{"win_length": 400, "encoder_mlp_ratio": 4, "encoder_depths": [8, 8], "loss": "mse", "latent_channels": 4, "decoder_blocks_per_level": 1, "init": "small_normal", "beta1": 0.9, "steps": 6900}
Rows from block 8 of the encoder, named by matrix and row number. Rows with one number belong to one neuron. Each number is 128 + 24 x the weight over its row's rms, rounded and kept within 0 to 255. All counts start at 0. Numbers have three digits each. After the name is the row's rms in percent of the matrix's.
# fc1: MLP up (encoder.blocks.8.mlp.fc1.weight, 512x128), inputs 0-127
# fc2: MLP down (encoder.blocks.8.mlp.fc2.weight, 128x512, transposed), outputs 0-127
fc1.42 257:139131089131166118078119098139134121131160167146126161134116133159126095111121146143162168115108140134122125139104117052131172118128129130131131090088138126144146132126104110122097132139133117121134151117096176129182147084117159142106141102109137120134112128117198129121094131151154162111107077145124071121133092131085126160120113142144142101146123137150161154111147122136153175094133
fc2.42 173:109155088169144135112126128136103148112159126114125132122166143129136126116092127175199139127124118131117090112130156082167126160124083117118167077097109129179111162146137121139110154147131103085167124074105146127124151102141117109132142126137109103151116115132178136144125106145169172095142136110098164076150102149101106142127133140128131146099104105121128129144134166117086126129137
fc1.43 072:123114118106133134098143146143124109131123127137085120144137153088135097131145130151120103137102132163119137130128089128132145098178102102124104129124101119094148152113102145181098112145138069124136091127148153135135125141113158158122142141119158094153110165120095136076138103136110134128112169158115062094121182119111094102125180152098150134166156092116141146133161100100138098163146
fc2.43 090:110142114115147127101129128078144108113130123151106126157123172135125095107155131165116110085115120175164143147158150150116102088102122143133135126099087156107119109130100160121095154123115112109139141115100132151142090097139186113115114160147148146089130092127126106157166111110127161096170154112107118133136121095154101110166107186098128146174138131146134134151154124183130117106095
fc1.44 084:119150134129152088103145099130162150124171157127109127135108153080132150115098144125131168154124167136125125117107146144139151160171152140150187113144109126155082135119148181112059134139150089134126161144101124122127137123140126120162103119152085121160147111156144127140101103114100150109120120134122100161131127111111122099141120113133145081129101097096128102145098135110106155206141
fc2.44 102:071147117149097155128124141142127120119118178159155144104152151139169106119169084112164130131140148128098130098131175098136087161138124108128117090145125128131133163130158090097111176162109095124152143125163117129140126120153125077149112137117128111140071100142122102104138079149087122130161125142140140113144118189098166101137094140125134148089129124129143120134155129131160145162119
fc1.45 086:094123056102144143170173167119162174163136135111120119197110127103122113107130116127180142130118123131130129105133127145125164145126107161141132125076123204123110134142120123134125149119164157149133119170156171123154117079114106135109071091132140132112112126113137094138116128164129118088152138113109149139124094129143128137125126129131156128113100121154103151098140101110139088119126
fc2.45 095:136165071118114116112148152111134104151085141115159147155117128141133117130112130091131178158117140142162133135133138131097143118112087144081081137099109139162132183126174125159138142136123145149148140133106094064136139115112097186081119091142159152155113144120167146142125107129149135093150142124128133121126112168104155098106153118113112156158120153146151130154128126121175132130172
fc1.46 091:122117079111111147135157113170123137145109132142148198160118099105132171120114140113108112113133137127106117087126131138113065126105123130140077162167104126136130177130140156121081088088153095113090103126115139147092137122122168108135148091106132113107114135123065124125126141107120133139180103131110127139163132123141111136116148084146135109104135120140089100129086179124143131120128
fc2.46 099:137107101132127098120089190109137113123173140168108121149104125120138175119157115132151126163153124144070097128140174128121131079125137141141127102136116108132141108119134121098154128141130129090136150097141076129109169142110075161166109142083151135138149111135117099152135130099137134083164163169118189137128145117133130131138141125120148142115106112161136119149126117080153091163153
fc1.47 079:152140170130132193141110102101152142136110106100096114138130138145180149158138151136089129137136118138143135128133110154139134142108096120136162155095136122105111115104178140155138100134107133126150098149124150090133150123125182177135116134139152176075126089105146136110120148125130131148119131103163115147166131157077140178134085180117132137147105102154133133148146147118093077124114
fc2.47 089:122136132126164142166123129160164159137128094127128159114136130128161103155129135140131176128136152060144160145155106139116162154135105146132103155114096138097104114089135133128086156158148167119172164146149137139087164180131134145136096137122117144120069109126097128124110153134087172136144092129150128128099154118167110111161136152145146077090134135122145126115105122162098111106121
fc1.48 074:081100117161116136130147124111133105114172126141121103141136091138134120157124130157134177153123132129170123143116107109144113161142092087068165144147064109111096149164126121095099113097114118111102122156163128112122160194127142102144171130115163127138138105134183130081141107135182094101140116114168128098162122128129139127101136133127108127121108158112105165137137138131120147130123
fc2.48 081:128105151156150167165158124116117138138112141134147149165138117159122098138152093102168144163149122096137114150109121091130159166174134077128156132123150106104131146101118107133099160161107139137106142124126096125165131115120122142140150131127161121143120096141149162130082128133168100130103108160149132147135153098122123089148130106160135149139075131065167084141119111143064160123138
fc1.49 072:145116116092101106114175133163146124183161148132116120140141163153107156120101126133175156131139136095119128127113092124106170156108095127121130140127112151160153165097154113131104091118120135143127115136062170102105122139198142089116151122117104141122139169108126122128129100116119118091130158111154109144147139152149191102144129122142135144148146126183123136120107151134166078141128
fc2.49 093:124106104097106150108170141108126115124119164130159160130133141139115149129133086122157136139137140101140144162101143119111136161132131164147117130098095100156164130126181142093110093122125133140193146150117136118123163135085135152147100110136156124126091156122142091147081113139177157153184133119191114122151142107129131080168094103133135152125107128083115086113149133104143126141128
fc1.50 082:142155117152096160099112119118139170123098100096120118139150132106096115170136112134120104098134178137093148148142145149111155113122125067159136147095139171096127104116104089107111114081138156100151140093110157146118171143102109150147133134114150134124136134151091132088127114156144150118152159067102116118110125140094144088147151136109131126117112094097143113076158108159116090135125
fc2.50 088:158117127076145119139147172134123135101133148090109155119129133124112109132147115140156079083131126154151120148142163151121142106141125088106153147129143145154063158154105156183144198138158131115175132128141142117099140118129159076126143121145120148157095105129143106150130170135122159152106164160120135110131124110144131133159124087149124113126109147119104117109115131174109158128070
fc1.51 086:145137131094156148121156119154141104105091140107065137092125137114133179108127136143127107152119110119140145116135117123090111134147144117097106153117172172117116165120077137147090144125137138100137107100099136152119125121100110138191127099127160149096123150131103137123103099148139125134154152083150172115153200104153110094161126141144135116148124132096068087132113128116109130127097
fc2.51 087:106151157155118114129116087090171110138146130118160137118176119127156128153080099111107085116147109111113132115130113132124063108104149109084171107139109144120125126085149132136121130135097124097128147104127133169135104136137119121193153148142140141129154143134100095133105138171121136097129168127111147126115172106088124162160125132137128136157144139076124177177154137115128082115111
fc1.52 077:125132164102117085083144099106119148109091118090067080138111087048134133157157148115111112151147109125144123105146138119088135113145133108129123171115134136139144132098115114119089096118126124127164128129078121090101128112092136158155185100115127155131120097144116098146111100127194119143092141101114131099126145115133119095089146125124158155131109135114138104114134130130119112141147
fc2.52 093:117125142127148118150151163138137165169151131138122105091108126133165122131098152141071144121096110167109156146099163158154138138146139108123096133143120143134152107090148129101136157148139117137177150148108080160138124150126157102139100109127136117106109083108089099175141158115078146165156140129148151132128091168167107110123098160093162176108126146151136135168115116147149117122142
fc1.53 068:123105091141153150116178164126114119104153140157136121108151180125149127113103160111123138123126176137122140131155076132117144141135117180105119144117139151157075139095173092136157136173130115118141125135158102163099127159095157115148065125110143127157149164153105133124139130088117189162160109151151134083126118116122166135133123124131135143093100162152151114123160124113129119135114
fc2.53 084:155134115166117110147094122146132119079121145126129103141164183123140124169127135133119108125132116179152090106171179137095135123151107117156124122110152138109092125118116145118123094094109103117130141150104120127101151069127074155175130119142108116142149111129113124145150122139119099149103097111135160127110159099055124112163127154144090173092148122118104123164135146137106112137091
fc1.54 088:069100122107144148101085147136098150130147134097094119131100171108121154137119161145119136155123081092132122150127093111095160109133114120125121145143155161124142094163123144151138131152109204157125137132106173136117105122122117117149128132125146110177131131104128134116113151133117123158098119129161132140088165130174072183150144153114109115132149140122148137126158148075177148134133
fc2.54 089:161123203100161139139100141138170126091146127141132120130097159141145121140099124155087096125126104106139141137119131123130102155123132149132093156146134127099130114112105126122164174118116150122114166111102155137125142139077119106181141128139096130082182144112150137161124124104103110133159102136135105150091138150147111116122174144134110091155104120160117155137129161121173124095193
fc1.55 076:125094139146137127157136106135090121125145099101138138063125154083165113114120141117163113122155163139125155125100127123147146120141131117116139124129134094148160123139107098123128153119092139125098113103153118148160136115147156135091130122125155130116072134128195087100172149128109124137055145115130126135082116160109110100067162136104111153113130091109100148147111126076146140107120
fc2.55 094:082162125130135155142114134151132126147097154129118118136135131115148127186122088122142122113119157157174132128173088144099115113133146167119147122093161088135166141134147155107139126143128128102135057136161131154158151100119160148103151160143156121139101153158156150131163165132130151198104116095134143134120119143113100156130116099105109107173109098084136140099153137139150140102127
fc1.56 081:098111094151131143131123170151149112150196120117121172148148142134144134068143137118116101157156141112111104112120146117110120144138119115154138087144085110119093134129139118112102154157112090148125117122103163142119119095156084111101119125156134125144134152128147107115116113140119122046126132114149063117105119103150155120125099107087127130169174131125132152164100141111165130146174
fc2.56 095:106107105142107104153117120118136144106148149158140110102133129148126130115125097149156119089132140135104173105154142136153113148159116113119121106118130109156150104093163118126048133141151106105172086144144111119100125101136105141158095161111178098117125140096163099153108091124142153095134148128152112106149091153068117125166163133138112108071175151126130115158114135100156121143130
fc1.57 088:148132131133108151136093122120161140127133151153171124112163101147166180147133138138114107155103147101119134102134107109110095152135151153172137100143147107162212151134177132144125147126140142113137135092145128161151139125122106072157103133110158118092146152137115108134093129150133151062118091150109145113120127147151156117113073114152151168120128131145133109139096132155141130172116
fc2.57 085:087130138138127142088151144103128147093166164111133070161163096146112169133160079145109148148092147158101079132145137107140132132134094179115131133146109129123120107162159137109125100157100137175126183136117148105143189104169116146115128111116140100114168114099111088148087122132133163134101145094109140095124133136143128132100075102132140125114122119134108130133139133133154139148122
fc1.58 083:104139162121175150077104141112121069163111164120157082104120127102164092134158124135115177133187141105117116110135145135119145127148114111123125140087156090137144152134156121112139129125107090133121146134129101161148120162140132144109095098147153156106114108122145135131099163159129100164107140112110133158147125118123132160098118154159124165173161124104073095103122137167147122144150
fc2.58 074:143174171096178168136127122141109084144136123114132136156119140155114119128101190161077097124127138104162146102170117122163130110149126080150137116102144104129105104120115166138123148089135094153104104109141113144144141125146154102063128111131138128132127138116156142123123153108108111124175108148108142157087091127127156177172162132120162117160142127146152151106151154115137132113122
fc1.59 077:144144134152124130184107099119095111146136099101112160109084125104167148094116103162167131132143135166141105107129131114107136145187150106120135136142134121093190130127137145124117113123094204082078085113134130173092152139123140123083138171134087124145111165122144113122153149124112137135149137125112150151173095134115139179102138124120120127138138150125119124120126131152129163137150
fc2.59 098:125128130151136097177098137141149136117125132129090116088105110099124138124132123103137140143133116118124118103100079163101096161152106125185108111120121159092118117130141117136155149134112143152108128067144137142132163132152150090122100099121166113141131114121091119110079137103083103143110101116087065118120130125100136146112149069128153105108122119131190125126115110170084159115144
fc1.60 072:130113120111153123116090156138147134147120131125106108102125117131133128143104145111132141073099117113112095116105113145109152125086131117105123117155138105099095156117174160154120166153081121116199066123148048131116120132097109123167117091110129155096130160143132117130108126100140126137156125135097111131148112168146137106095131172121144112165129107143133113141106102171172118109095
fc2.60 087:107091115125161135150158108141084129146117162082119124112105113160081095158148090147108119125126115104170136165159096110176155137091138128150136127121096138142142124096099083141086136148086092150130137095102124130149108101127142134168139142146115114100115143137123111140103130138155126123141192122172137147113136100135118123125134122153173099101124159107122178115103095108126143100083
fc1.61 079:134118122152119144110157165100188132175131140104133117138145162162121115149153134131146089121130138138123174161182108129116099144092122118138142137121146109096106106079068114138096154179155131102153117127109155149116150092096104126173121102106097173133078115140132112121175127121137166130178148113104128115110150126106131123134143147150121165146159119106095121096133138157129111147122
fc2.61 080:124142141118138172130107096104133175073185120112153121124178161140117122126134095123107127115149170112172125150083179107099114122093153116115141144126134127124124071130156075099109141158141110141160156077118154133136105163128104118146096167115109126122101146128130128116117144155110105152178139129119136159103149151109119141127108154178118123128139114113133098102095152095120136103110
fc1.62 098:130131109096118069171170126134119105138159133141153083136111115121167129106114146126190151109146153129115131165092118138098091130122148123158135091144130128165138189145145106173110127120139147135101179118121154151105144131142127115137165130144160122100124110134079120109113101121092121103147102139107090127166117129160143113116135085107114084101137128142098115065129125105135098146113
fc2.62 119:131075122149130109113142137104121127138170133153167136145128121119175101122182126134139127142133120159068120125135179113110120095131104107117144112178107124141125118125169114132131078123124079125153151122098147177131129135140094169144105139132105173119136086132124092109146115144167153098150118148144107133135115095132159102112104187141130129156131131138084118143118138086174150145094
fc1.63 095:112113101170142119099118144128114154084174128077123153175142120135095118120160074145144132108124043103147128131145113097139155117131124126123108093075137103124125077122156135156129144157134124141103120152125118114142161107127128145130095124119129122155177145144121126126130120145164144085130145122174119155107169138153086114093094131121150147099113140119111160099153139135097089146145
fc2.63 098:102115109107102143092106114193143077112062128131122139097110185141168138122139121134124144147157146115145118113127094099090146086146134141140116127089088154137128151139112133167142096141112118171116116126086108107094111092097119118070125127135161115129139152122159158139122110128133132152117142121139119163160107121085134162085112095140141121139139100157143112145135109147176156125139
fc1.64 078:185193129179094159116131113157095166092137133134171129118077131153118123146160142152169132110143151140145124137107160110148137135121137114115117131098121160094097141156109136118148104121134093124150121158144100158152120137144156119125117081124109087138086136108154163144113117159136129113104110085106164132097128162139111165107124109174111123127094097091131103132111093158146113113129
fc2.64 090:156126184144123143157124128121161091103103146114125142124159112116096120132159112124138122140117105124145128135139087128109194162109121110138099135118164094151104103117112160162114150162135107099144169149138109093171132117107146085147147133149097098103125178154133154147144144126098097099156085149134119125149074145109152128085130092132141082154102138145158116148115108160110160133143
fc1.65 083:158097160158134197162139118116124136141103135107174126112179148131120107121111132116132108099145144146103116161098151156138104135138152129166117104158143142115161099161100148141126067098090134187155120089157133101118134139135094150098097109117126149095127117162122100143093120143118095125105131165126124104147124106111156104091148130113128130113120134124167157086134106143144162167157
fc2.65 082:116082096122130126129123098102131160107138160150105124155091148142117138127142106119119151117133146103137125135139141125140115137124121143118131139143116142200119156108097128133127133078102146112137142157138161183128150173155145084092084164113164100099064090107157113130096152125143137164133111145131129149131097121152133098107114135162086107107096129169057132161128149113139144130125
fc1.66 077:048159138107156103111134097085123132176087173132122130131110138153151096118133090141136187128102139150138136128093130146111128120129084159108152129125151169117137107132111101167143163161080152136132093096123121149138107163135070134129111111100120116116110141145150143128143142130119171157150137134103123125139106162100106128132087114136136154153102147113142184106134108099120120149119
fc2.66 086:164157097086130113121106125138121131116082137076131159089145140126130120117117107131095116109103139122094144112140101131130074138133110156106144140100119120116114149105103150194055139137143152108117111127097179094144115162092198124123145136121136130110163130162110113118183086129149131120157152117100128107118123141132130124095149075147119112129117163111159121147130122130161134140103
fc1.67 087:123128107103137112102094162122132163142117175106114124142140118150086085136149075120132127159143117122150114128113143146143140125132104132109078151078151127138092123132151146168153144136141118176127106095147129110154147077113079109151106105101134142152146154122121150114142155180121140113106198135139133115113080119065092121151154149163157151115107134128098140142115161121109135131131
fc2.67 126:123142093113134142052135184123114094153066095164131126125110115140154121126131127115143138142165118093176150153133096120130151149113137160089125160114119131149149178130111109163114108107135165169164102163116122062164150123098125160132138145117153117139121134128147166151133102135163113100116142148120087134124123091120138142109155144135142144167138120133133126120125172126161097141146
fc1.68 078:139098128104157135159142101114098103147105105120142114151139103148100113132174140110133187136085099122143162157097125119131145120123133146087138086144125113117190096103138129151154165135125093109147132138182152087153156121084118118108117106098121131115109168153069146151107129124132097179094122141138149121099128141126128168145143178131129129115118111079117139110172124118145130136146
fc2.68 090:117184132112127130138125163129120130118115116116109120112091100108123082130143175118143102136088160138149107155125101125131121100108090083120149114073155144089116168143113129100165131154158156115114130103172155156130142120092115090172124138141127152089144128115119132135095095134105137150113118144146090165131132088114106182097162131149120102172095106160149156138136134134081114115128
fc1.69 122:117118160134132135050115111116109172126146142144118124146131136116116062135136096128113102123106070138136122158143168103149156123158137118123098110055125130129125100121108124134152140129149107101143171119160105105155131117117118103120135131102116115133146118137145141149129138156126136088132204124141170084051150141127101134143154158141110161153099125107120166120130120122120126133139
fc2.69 128:124150127109137112128136154165138114118087107146128107111109124111150160160140109124120114119128085188137118144115172157106086101125101109106092136096131138098143144136105133093181121127153123139121120124115084068149123109091128125097116144135111132131163115149124155133191137112121121109148174130102131163106141054109121175100161139166128136165132119138134084136107128170126140147139
fc1.70 081:142132114148121123104144128184108127069129126124142081149149107133149157089146124123158109141109095108132123105121138094147166103165136156152117093116112120163134114137128168118145112144108110103121138136171109122118167177113118137076093135139114091126101163075131138111124133157121144079166129129137101112088125179112132107130144108132114151160146164120140109107118174123143111093180
fc2.70 097:107131117132109139117135138136114116122126124133108114102107122096153131117107162126201163105177142120132166084115094103109155149124128117134147105070143120132134140106135151139124089164087091132122137098147123130132107099103112168118145113084120085149134145093132188144122143116131143138097086145155144178155064127129114133100135069110116099119116140147120144123122121154146112129173
fc1.71 092:095141141176156129136163124101150153145147140091124123101142115144184136103108124161133179123125151107141110088132128128138106139115136153136139094148137092093123123115123165100139119127095164122088120166120093181140117157109153149102152128148104109136118133146135108127172139157108103138111149112152117143156124155089128129101151133115084146124106101095162167114133196154083128094104
fc2.71 127:129153136134158143157093163134129116118107118128111121079153147125121121164115128129167156110132173097127159094093080112137135178098140092154139146091131150160099161125092133133088146143102138106107117114194117133148121111132171132123152125163118111110062153129141169138113171144127131150109091110135120123159130118121105141103140088140108101154133120145181126106139119151092113100138
fc1.72 113:157120107112138092209165099105087115111154088110153114118129121110107098113136165138141084128110122124140089119114123126095129110136095112109132106126093129162128152120165144134140141114167127095143173128082125151137132138140119108112127114152156132102093128116062114119128150150126132132161123119119132100175136130077121129159118089109174145133115109188143159115106106123168134150138
fc2.72 092:155139103145155145129107145124131162111162157169114111114147131119163128141119103155107130118121152175117131114129123122079122106102122154072136111144118099085130113145157133135153126169096131062170177088109115140140135096125157182103108115104105111109117095120158107141126109121134116137167157177108125139094117103126143110141133130115120114125131150115067187121128178140105123128124
fc1.73 076:111146129104115091149132118142095112124108130079152126135124097160125171139124140153131118086112155103114136128103086141119154163125137142126159117143103141149175124098139122140078149109113135087140121136111140153107123089097133138096102123153124151142126126084142120127155148111085108111111144157079057158162135123078141084085139116114108135164146152131103112166096092154147120102103
fc2.73 086:149164155116129089117146144142147100139109152088114143131105116110185132114082128138098144176129115117149150100095147138098134148126116112170156133136115151105165124124125117117144096130138153117128153161111164124090106110148131142108119085154179182104099121126158164135133112151160096163153087176135104132116119137127144146124095119095148106161182147111125113128108116092155128156163
fc1.74 128:108145124134167101142139153128146148091200112139145104100145140120147121161131134126137117167120132150135086103129155122127106129135139126177099117111114097150136130138121134116138144085159059109131152121110112140135129114113106102081139132167152104109127128137046128132134125117139132062136177101131072161158144124138146141155146107144148145112115108130168102102122135137140149170149
fc2.74 096:123105107134129130108109157110121148149119149159118132143146150118115140122128125150121129084111080140124117124142145150088133128157064177125130125106121049159112149141145138138142098097128103108131143128115169123117130161142156132151127145125106124118130057108154139163140143098191120110110137135124137143113107095136115119088108202128108166108089128139131178131174152119109143132148
fc1.75 074:133086110116152130125137108123149115137179164128122132141140122126154134146119162095134140079136126137117060158144119112154111110134145172135132112114125117161106186150125176207085091127156107122127159150150136088114110118108103157114131153082074126109134116089101158148119094112130104129147140129101101118124111105100110129126118132078116166117135129133119126121111122155112107171138
fc2.75 090:185091106153121133091095136120130169113166124166130110094124118134106125122129132167087106148139122135126094137127176085170134137157141102161166145110137113148136145145146137095151092109097058124123105169117128092142062125100106143119125115152128137104133099163126095117095105142114115131124164160145120134155132134116160109112089144118128151117096113142126119150119164159132164150111
fc1.76 096:164094116119151116053129141118097130103135119096120161111136117124119110136145145113113129164147086114133123156111072198132169131135094121150128138162165167098164138104108134138151105167123153163123160145095187163119121113105141140146152106104154130125125085149123098118075116152111133174104137121102142134091146156182139110129129157136122138132132131135114117138123150148144115135120
fc2.76 098:117132142138165115121114111140140126143184133132114114150109144104152093100126096157091132112108094149159119122126139164190112125085133134154112183109165157099094113181143149147163118145123157126144139119155109159109128140134149094148122133135110132114115163114158058143117145162083146151103165121139154117103143083146111160170144151122096108109159119117109151135139125150129110120157
fc1.77 091:136124130131104128075078149137108101151165115082126153103127154121137160154147143166120162144148081109139160142133143127159138156109171124062140168143168142107156140127090129150132091120092157153142131103132150136164097130132130116128132139110146136136090147110120123143139107118099125144049113133143118128135092111135108166110155139143123105069107121112131105084136101139114135114162
fc2.77 100:109116148100155106141110168123114114140151095102154096113138132080133130123097115167125139131070086141153163120162097131128151141134122104128145127118160140145175104120116107098146111160110145129118095099097150155122158107115145142107120149150107128087142132179161158125109175133088118179066176122127135116130149095125171146120148105138120109146102107123161167154120095138118116117118
fc1.78 078:084147175106165120096113114104121125113104120142117109156121118123127094107172115125092154105102110148143113132078145131133151123123080119084137119169125130085130135101138162114152120147114124124153133124144125156148112120151121160140136109101134162142178094097156108144138106112117100120157151089115091105133099138138080173083087148155101146150115136139103096087110143164109118085153
fc2.78 098:139183143144161129127087173172132147041131131106091123137137125160098089110119180135130155115122118145102125185165104113153140112121157119131109123118136122137119145134105152145097113151147126109107140129158142119122137160093082104133102135114124057126136105133093149153124174150112145134134186111117103133086123148117126138135120094139112100124116143177119110131132154132125113125134
fc1.79 084:095172129135131136111111090135112095126160127128129161164112149165170172122104104131155172138130101138087110120111125096128110139176096105144099160104174141165135120118097130143099145109115109131175075094087094159122133134136179114141154113103133092157154144162101122140143128131157110116135123169122097106138105158114122098134135116116130126122095145111110145112112110158166142100169
fc2.79 087:152141115122122139157108103090130141140126152132180079139096152148134124107118134162141169168142140132111111100130101145157125107150092105104111129100149114108113089111115067155149110178130171118107107105108134123143141137150174129137093144148135141115122119115147174143101116123110172122131164149149161154190164125091123173168129110141121114135097110170138113169153121123110118143139
fc1.80 104:140150135105141129066115179097134160128166116126154083140118104097121097152147101144116103141116097143116134127137149118124124128142128163085129113088180161094164128094131127135164107123146076083140150090107087096153104102125114113111161136097157123108166152126149127137115105120106132081110142139128133132102137132101066143131127155119126139141098103133103098142160098102099100128119
fc2.80 129:093108119103138114100134135140113021145095117131118137137124136125150112110142143148109097113143085152154131123155136135132089068143135114108130150143137131109150127163133128128178108093143121128144113126091102111141130155107160133101131141125101125136168087139134164133140138091124156110117179118087116120128115062138077157090148142160124109154118131112127127132124112089169145126134
fc1.81 092:105125163145154169139142120107114120143058099134091109130093094192116149117114080134120146123144085097110098147127107127148086142126131125132138151143150130113113121127117149141149088147070155127146128093137114136111122115093122143148080115099127147120115100122127075121145121108108160148109141133126115138128092160141125097120171178105117110103132139065148137111141133100146134076123
fc2.81 095:120151106159135103119171152102126157157123127121127144153144113116157129120162123154082174104121143112129122153128092136135101141113114166156185161145180164089151135168128110104105133151083161141131137117137133154141148136098092109140090114119103151135135152129145178132161117154127163154111119101140144110141100123136110104136115078132107115120114156085145133151164138120087136061107
fc1.82 086:102127191117135093150152164124110142122093108141104136124111135128137120134104104126140113119102147163103131097140140115162109142140151118118094150088172141183110104069097103152140119110142111113145157159125128121126112108116134126106114144096159167103090152113106143099142151133153141113130149123161128116130117108108168158196162095096157079120177095134094131101127102100109129122128
fc2.82 097:122116097119077137124141154116107111171110125121155126118167100121139160127101147152145139156149115144143112125163176117135146084107140119105149111136129150112110133154143140079127089145130140134121168145071171153158159117133127138095111124108099125155135047146117119102122138161157101139156139126109087105140133133155164137118191161150164107151141129137144135142113119083169127115111
fc1.83 076:172102093136107118139121133116141099182168116161138109106145121106174127082133132111156108148090158110127109123111121132092107132111119151103149110147082124137127128137140163143095156067144089115128101141119164124097140151119129082169129106094101138133172122094088111145113111151141093109162114124152106136161124089119161145101124124111157139139110120159115067127159153125161119140134
fc2.83 082:131129160167133138101121104136075111126157166121140146157128132131138151176125148110177100135093130087128134110115158158112133125133113138131140103138107141108139126138168140102146133158115145118129155101099109157138119131175115129136179113142113137149139080165152104117134087092135138094129167154132147124125089165106155129153082136162176142083114127128095105155197127135106150150110
fc1.84 313:131139145199132087160136098133146080121222152133094148083130121121139120116126130133155149121132131148134133122116126098137150112157120123121135102102120129135136111138123101113121137127104032122126129128133119130169161087136136102089134143145118101150143135129154134126129124121137122119132076117122081126123118138097127145113151066106133140133149131109152125112125113196138175110134
fc2.84 167:133175115156159158107121114149127125138101125117129100101150160145139120139088128123160131142114129084102157104107102115135109210114127098138156141099141138145126159106077135106081169149090143089157107073160130134128127108088114129137140092116119106133112140113139129154101119187167151142135102127140114092145094164139154134118119101108120115120115114110149140132110148154075103118147
fc1.85 071:108138134139171148115115133103127151129083124158148155123149122138130099098135137142153105184149141129144134182145168122101142118131151122150121136206118155156110144125112124141143149099107103157119151119104158117095099166118137113157110085131102164128173103140131156136134137095114135180134148168114135130105122125129143142137150092123105046137141100110126107149156162137171103133116
fc2.85 097:167143150075153073122125105129139157127139158099119155145149158130123117120152163142088100124097083138128110145136179148180117133122162152136144141157134101148140143116099133127141140097135141118132098109098102175088134115121103098117099124089112155172116101114103127146147145124106137145075163155146122115114093151166107109156152148093101114150135144132117094145142114139069124096132
fc1.86 073:140123166149141115103122132139109152126115169120147108100170129089128077105135134119113142096102153163100180130136140139142136115105164089127096120156104149147110097139109111131138126120090079168135144134069136138137142181111098127073115161157129083144099105112146126118142164122154133107150155132113129132120129167135140111156087101133139099161127133103142132106162128175144150084151
fc2.86 082:140166085157084111136143135132116111119152113142101097165121086103119106107109152086134121134127146114170138089112100158111155143103107085151118136096105126121137115149116127131112127114147146110167139102164142119140183106144171104115135123125141109090157144084141160131119102167114124134121089130137088158151177112138137141114143065091131096126137130129156165125136121183104150158152
fc1.87 111:147158099123099170154115112123118179171069116165149078112139129127148137130138129127103113141142104107102112135107132118119049153133129121114119158130160138140109154126104107144118143159130152131115100144119084169083104140117153144171107110118128135148135149126133113149145119144128126155128210160118130130151091150148120145163107124120122081142105133104107104108093104085135110108111
fc2.87 118:096123162150157130161132127068126171169146146132111131102154140118128117110115105141138123123124131105137139127122135091160114136161101102105170099164158104156105107127134102120089136139098135096150140109158085184114128123165095119178103147119113131133090150135137110135111155136154160150125134158157150087122112165119095116162091170120097124092126109119129143132160132097108095089091
fc1.88 080:150136177122166118174159113128140134127172153137153140128108160079141149113152090134139169110134133126123114109115138142145163076132080134105144131112103099084158132079145116144132087138106086136128103150146119140140128121182149114102135148155153109115127120124115130118129112061148092105126144117129103129124124143123071113085115111144145102153100175116121142171151169130116118152124
fc2.88 083:163109119135115135153116132134107146163155144128121104124155146096124125170145146086124136115107138134102106094114061131130128117142114111144140084130169133077146100140145165119140119113103171131124099117100116119158176103130126158096178158151119055144144116127093136103164128161127103107109123149104107178158103115132121125120129101121130157105119118095114070108121137177111150140140
fc1.89 068:089075125119089137108157120159134128144136144111162107170170144147179123089141102156140114131123093120069154117165151093151126121130126105135142166113095142158134113157131114135153099108119137139141133093122107171105105108114091130171124097100103156080109117144149157137135143134073133100129105127122150120166116081120117128159134125127112099128179155139142118104153131093120158132102
fc2.89 087:093125156122151203151093129144087121116162115130122141151157116113130127139163094088122141125120122118126105163172129115098181084136095145104130141125152147129146120109156094108140144113169123124160129125104086110109097113103108091137137135143111134105123105135112117134130136147142128115127166140151101138107073142106148128127154146082104090140165152140136135125109113112104210166143
fc1.90 078:126134113117159085073119102115131149173133114173156106167122107128113179122115150111153131096130131118118128114125120103102110140130122130111119112124087085161160133123155134117104147131157183140169085091119138104119091164158116140159132097096115135140134125092149127173100124126120095104150087098139085130165123132102154175152112134123089140119162131127124131144156144082130161129159
fc2.90 094:161112111129110170125129151113097132117130177089137125115120134174135130131142147093178084137142151132137132150150133057170139134102129135117107108145125116124112146118150139134080116137139108109158163106101134137118156117111132152159119121095134105176133106105142109145123111150132082117141132154197152162148098165103134124161087134168136124121139125165088132134103156073164137124144
fc1.91 091:081130119102137133109145143145101145119140110115143150178114112119139108109140148087096087094148103134105177095174121139107176119134144130136118137148102130141188149138116157096174146101155088104136170110157136147166147171109133133139155116132152127131174150133147140153126110099180151142110109143094075110103150148153134132115128173104113148149121106139109130129159116109157139137154
fc2.91 111:117125115135177135120137137103173109151131119133122120139119105106149109142136146141084119138109061136105111157126157189112135101140090144118123129128153110121139111171122118109202164150124130136117138141082163157136135160118173131122156151134089140137166112164153137116141133088091181156115174134131100164085119116149105115124145160111140141140098124126108132157162095146138108119115
fc1.92 080:178164149166121097166112132112107099140087132142150166149139135109157102109113119119128136130121113118136143091118098133159153175110182117122135125141153124124136137171082143172149117133144138100114122117151075136166137129120096122139169117114148128146147124136128126125118158132168126125123145124096115126118097138097093129160092154123081127150109097136097148114098151179082164078089
fc2.92 090:103118131124104158131133134105146112094127142127121126083128148129104143124103130124129142128158125125166131165122078128116076129126118134136145167101175101112148171129112113119108135166131116146136152126164160123148129154097153149063145100101121102092096102159146154137144120066130077173139115112105126154143133113153075138099158097147112109136119132121150101150109136196122141094141
fc1.93 086:073129116217101139165132128135125135113142147098160157166131130139151151111128121143141136118101130129102126100120144128162080146156139137109111094104159110098092120178098163097151134086149120089102114115132122183095102149130149115097125130126080107111109136119144093115147116169120139130090095129154109137102098127093147092154144112133115163164145119136122162134142140134142127124111
fc2.93 116:114092117171100143150124130090122113131094142118118105097115139123114137124137085146164139108105192110109123100075101092139096143143136105131134135117141122177121132109138122120087135155122118135125107146159049153154120149173112133141148124155171108125123133140118150142157117131130103159136069116140184111131085113089128115140117147102123152125101111118131130109157103148096149120184